Weights of a small contrastive audio-text model.
Model: encoder arch conformer, text encoder num experts 16.
Data: trained on simulated sounds of rotating machines with and without faults, 39062 training examples, 7.2 epochs.
Rows from block 2 of the audio encoder of a small contrastive audio-text model, named by matrix and row number. Rows with one number belong to one neuron. Each number is 128 + 32 x the weight over its row's rms, rounded and kept within 0 to 255. All counts start at 0. Numbers have three digits each. After the name is the row's rms in percent of the matrix's.
After each neuron's rows are labels from the 100 clips, of 14976, where the neuron reaches its highest value: "loudest" is the band of the loudest frequency at the time of the peak. Only what is clearly more common there than usual is listed. The data: simulated sounds of rotating machines with and without faults. In brackets: how many of the 100.
# fc1: second MLP up (encoder.blocks.2.mlp.fc1.weight, 640x160), inputs 0-79
# fc2: second MLP down (encoder.blocks.2.mlp.fc2.weight, 160x640, transposed), outputs 0-79

fc1.585 110:160140129060103097128147106139128144155126165080112109163111128089128128051094128128155128078168128165128200136150178065149098120167137201128181088110128158128128091126166128105108142128155097128128120163158156090128128128213128148145159128
fc2.585 071:144063147128128128175107129128128128128128128128128128186095103124089107166128128128128075128143128128128128143128125132128131128128099128128072114119128128128059145182100125157027128128170164117092114128128128214128174128128128104128094128
loudest: 2000 to 4000 Hz (29)

fc1.237 099:128076086049156128126189128155121052128128123111167128128172131160128128073079128128028055128108119132080135184128088146105150104174095128092118128128084128061128196135160078163124209141149159173090095128098114128118138146160123209128154158
fc2.237 078:141070137153128128161128125103070125128128177128128128128110128092128128128191128115118128042128133074181128147104143113075134133128233128154111150128114146128128125104073135194128086128163191110143153133128128196180128041077063128162073136
loudest: 500 to 1000 Hz (38)

fc1.87 120:092128184128111128130100095155057081128129074148128130068143128128118085101128159174091128128128108152184149110128086158071123128128119145078104128128112136128130145108128128097128128167096142178128186128147157128140128107165174128128142128
fc2.87 118:128125128093128100128128084068109152123128158128139128170138107093128179124142128128144111138131061109128139162128111165128128128170140095154206088128163157112059138177104128181091128128206102074076074104072112187128151104098128122119128128
loudest: 2000 to 4000 Hz (50)

fc1.79 095:128134184103077068128169128128141102122161180128171092128162128128193175192128103104191128120128086128163100140223113128090151145173092139128135128106128128128112142138151137128180145128128128128082128128089101175144092126128186096075116167
fc2.79 104:174145128085128128114073096171051128235130112128051128133128147106066112128199144147130132085128128117139129128149109128119079164098118110128090128166052195117128163093138156117128038167128164183163128155175136141121128090128106174149065109
loudest: 2000 to 4000 Hz (33)

fc1.67 106:067128103100093128100078114128126077128155102101181069144128106128186077066097116128128126101157128097063128147098185128128208137107098128128097090054175097061125128128128140071146175149128177149128019125101102117121120181173147107140128128
fc2.67 102:109128128128121128104165103150097125112121197128143111107155150077125101128204178128106128144138169128107128175149105081109128147128133174128169137128075089073074125069128049128113118128128175131189165170198140184118101095164080091128128128
loudest: 500 to 1000 Hz (41); 1000 to 2000 Hz (38)

fc1.68 103:196078133104191133164093154128128128128016084098191086113100096128128125128111135128106196128049103157155106184128128128143128128136128128159155189211096128109128139156102083118128107131159128161123123101164128095119128130112128109128084159
fc2.68 101:065219128128047140111107128128128172073120136128132128128156129128128150162197124036145116149128116128121158049066138124092155128188128128130093088103128128226073114147116143108137128128128128100084141128128156190181176138152162150066128124
loudest: 500 to 1000 Hz (35)

fc1.509 087:148128128128168077157128143128163070166093161128128180128128089174191094191056128072133127145212128140157128128118128186122128043128097082071166078062167128137118103113128122128141128128111128114128128128128128074128143107128128101128156132
fc2.509 120:079191128131101148121128104059112185144128153158233128128142085150075128145167148119039128090128096149107138128159098128128144177192128113125182128213128137172200128131207169141128146168154145137147111128116184128130103139103078165128046104
loudest: 500 to 1000 Hz (36)

fc1.264 101:132128178130080138133111137094179128123128070124155161208166199128161100128128097076160128165171128136128076127128116131183128128128128144167094145162135133128131171120067175114165107128197128111134086126128038128160128128103098138128054092
fc2.264 101:128128137141184070184170090146086092166095128128118128128128128069095098128164160128139128108125128128128049067113128140115128128128128128088105128132108068058092128141098128128128075081093128116113160104141177128093173128128128128147165182
loudest: 500 to 1000 Hz (46); 1000 to 2000 Hz (33)

fc1.545 091:089111160114128079166161138128179128128164128128126128128110176092128102110069123102099156128128162190149128128128128171164111128174128128103118100173089128128179136128206128085128173128128059160090096100235128104131076128151114086128068105
fc2.545 093:121103060139128128128128120103128030128128143124090128145068128128110113155178099128111100128143079139102128128128113099061128117101100128128047113094197123092103140128128077179128056128128178094128060145071128161128128084132099127149101100
loudest: 500 to 1000 Hz (33)

fc1.127 107:153166128128146128128208128090128171073128128118121142165072128146096134128061139128061138128096115128061128128131066076125142093173074149093104152076159125120165128124128151103102168108128128178113166113128187128128193105058145128085093145
fc2.127 099:053131052128076128077098077128128136128128135136128128069131138128169128168119157128175082128157183128183128128128128149128122139128136128136128136129048128121128128080128106206092128131072181055192108128170128172052136128090128129118128058
loudest: 250 to 500 Hz (42)

fc1.604 105:128113091038131128152181113088113105128090128143136128085128088167128156128108128103043128128164141174060144076131087143180196050168128086213128146074127128128128194128128098108156196071128102099117128108101135133149128128128128117132146091
fc2.604 098:128163128126128128128110123151089213086116128169130162152170155128128135135113152164137103128097151069134128158145128128007174135135145082159128133086128093128144127119085107169128172070128197114114128147186188203128146128128110125116055077
loudest: 250 to 500 Hz (31)

fc1.282 110:128173165091115128113172143050079084119128128097128147128173179128122129084111150128099139128138186158080141128072128128113157071128115129167092158142197186063147128184128060128128115183138128160183108128128120077136128183128084188145141128
fc2.282 085:076128060118142128166164128100128158063154172144128202116103124092199128145163154131147119128128128082128107110154166124112159145171179128134128169084128128101128203128092129184128104068128163128124177128143128142126128076128128128146122141
loudest: 500 to 1000 Hz (33)

fc1.274 086:120128175128128128167128167106169116128128174118128101128128160149128097076095128173123097033191085128202167128128095114075082128128156128128169131128054134146147151128098090146128033167175128128178181147128128098160128073090128148067180128
fc2.274 101:146211125176103079097128168115123128143128105165147128142194071141085175128099202071046128128108128132143128095049194124132128128133110095071128009189110108158128115128128200181095168128134128128105115128128123128139124138142150123146128118
loudest: 2000 to 4000 Hz (29)

fc1.436 112:128186151142088149052130166144183129067135090128137180176068127128115068128078185165092128112113166128162151160108128090128096128128149089128096176143128055142108128128128163078137128093156140135146168092104128132127128113111155163146128083
fc2.436 101:128083159128080128090158128128116128028113147168128087128105129128121128128122188109112106108128179146128167097118144126128151167128158151128084128090165098128066128135106189229128128120104128120087119128074140128171128075067202137060102121
loudest: 500 to 1000 Hz (39); 1000 to 2000 Hz (36)

fc1.421 090:128158128111112128142147152094128128128133081165131128183128180152150128128128128101128139128125098091093122048128081128128128066196128078128116136155110180149128128176109157128118184128123141189128128128094165184193071122128128128059128116
fc2.421 110:112128129128150091158084076153128126128152128128128188128151128093089101128212163128069113121116175126102165128128160063105128194114139172137091120128099128114062128079150067069128047165094051142128128090193140184102128128128128122165173186
loudest: 500 to 1000 Hz (40)

fc1.609 097:128115085131106193141139178151088129154128109103157083137166123128184170149105112152128128128128086189091162128128110184057142133128128100088128128128145128110174139106163128128071128115128122142117134098128081000118182087114109163128128128
fc2.609 095:128128175155138071128150128127081100128128128185055128128181113120104109148188178070110081128128148107136180136135128117128108109074131175137128128164072075129128105088133181110114078194128157093128128128092228145128128147117156141119128104
loudest: 1000 to 2000 Hz (36)

fc1.446 106:185113179106089205176082197145128128085128146090186131169128141155128208121150130116128128080128093108155134136095134128110128032123094128102171129128110167157128128176119110070128191096122128190090134108128076085125113187128092146193108128
fc2.446 084:091094128214126160154127153112101128096128115196097036128128073128128128128164128128122111128074128046195158128145161135127189199153128153192133184128084128128128096080128154120133151178145150107120114157088184128078145128128110128128072084
loudest: 2000 to 4000 Hz (34)

fc1.186 102:105128091099128128180124136087102088075128098128144140159139128085144084165127153111164186071128128214143107105077154119128096100164174104124128128181128128110223128202128103128112160136141159087128154151224108128071094088128113128128161088
fc2.186 105:128102089196172070121128086128107124121073209142130128107168170103155141142135128128132130111128086132101128103186134075169129111128128126103144095128178128176128124068151145128128127079078128128158128102112155128055202054149080120114081098
loudest: 4000 to 8000 Hz (26)

fc1.502 090:163135159099128119128134128150128128181104150160161143128128103106117110089159128140128147092199170167140114085158091128128078149104128056161171195128189143128128128094106096089128128128145146109183109128086128132107128128107063198177141128
fc2.502 099:111128128128130140119128156090128168002073128078055127089128156141162124128093128128085128128126184130166187137087128087155147154128128160145109128132128128128128097168057180163143135128115144126128128128161128128129143128139165118128098115
loudest: 1000 to 2000 Hz (60); 500 to 1000 Hz (33)

fc1.524 105:128128128128092166146128128154167110128157099085176179179121138153175146150063111107111128119135157128144062130128128128086128067177099097143128128128120102176074190128175101101140128070131128099128089128123128154106128165155128128159128130
fc2.524 111:125128158128128090143168185077124177128128145082128128128147154149128128130206172128100054095115156088179185110155172090128128173059146123117106177128128102163160078128086128134093077159132128149128185177155128133132128128074159129092171123
loudest: 250 to 500 Hz (33)

fc1.485 085:128096166128128109092136128128096153128202079147128134128113160128128146098128071130152143133082161110128092128128128168108128131128114064100128082175128128128059128067156128128179128159194123168128136188128128103128128160148128185222183152
fc2.485 101:104094112128119153221097162128095213097067166092149124112125171128193128097157156107145099128205128099128103146128154177144139128166128131139128127128128128194108128179128128128131128049100128128128075133128128167141134075083128128136091114
loudest: 2000 to 4000 Hz (51)

fc1.115 097:056130093128172128067192114135079119128128164069128153177128128120105131082128128121041142127075116115075168128088080138068128110108157218107135128128115111088128105178192128112074158128069120114128093072117096107164128139128128128128128177
fc2.115 083:128128099206149128154040136104141072158100145128128128221128214128172128078173128128191114089161156082128093128129128128128093128128091111128128128143060128149128167152143118128058079131106160106179146086128098128131147142140170123124128139
loudest: 4000 to 8000 Hz (33)

fc1.170 097:138128128120090087117136128151047129128152128119128155093083123128049128080117140128024147037135152128202128128091154128114093087128144164110130121139117128128128083128128128047087128128076155133159187090159166128118176148168108134191100128
fc2.170 101:128152074163177098112138128165135128072097091108128128129125188149128128128181128171160087115115091063105175160117178128114057103128104128139084173158102097198049138127139178164128141140171128081128129128050155154190128109128104128131128163
loudest: 2000 to 4000 Hz (47)

fc1.555 101:102131120105176144145125137187056087128116172203177103101138101092171128064149085128134177129128072092172152148135092113128076161101128107067164116151108128128169128118094080103130062178128097114128165133179173061147107091113104160189153123
fc2.555 106:104128074164119101086134128035128131101101132128195179119200128157178128105128128128105122128130128162086128091104077128107165081170155128074127063170162128167128129097128143154151224095128128124128122116066111128160128138091128180129137143
loudest: 2000 to 4000 Hz (34); 1000 to 2000 Hz (33)

fc1.269 095:110112056113071164128128152078117128128143136101101078185128137110194128128116128169128161130128125157056160123138128095076128071083128028128036128135128128128123110128104078128150115145155138128073129128075145128128128103079179128096106163
fc2.269 125:128107084128128125081156095120182076148128128128128127077167128128155150128156128078123087128128128097166129128106094186112159100156128099084109116096089092128070139092117094156126195098128108140212128117128128107128071128181092138128128112
loudest: 250 to 500 Hz (37)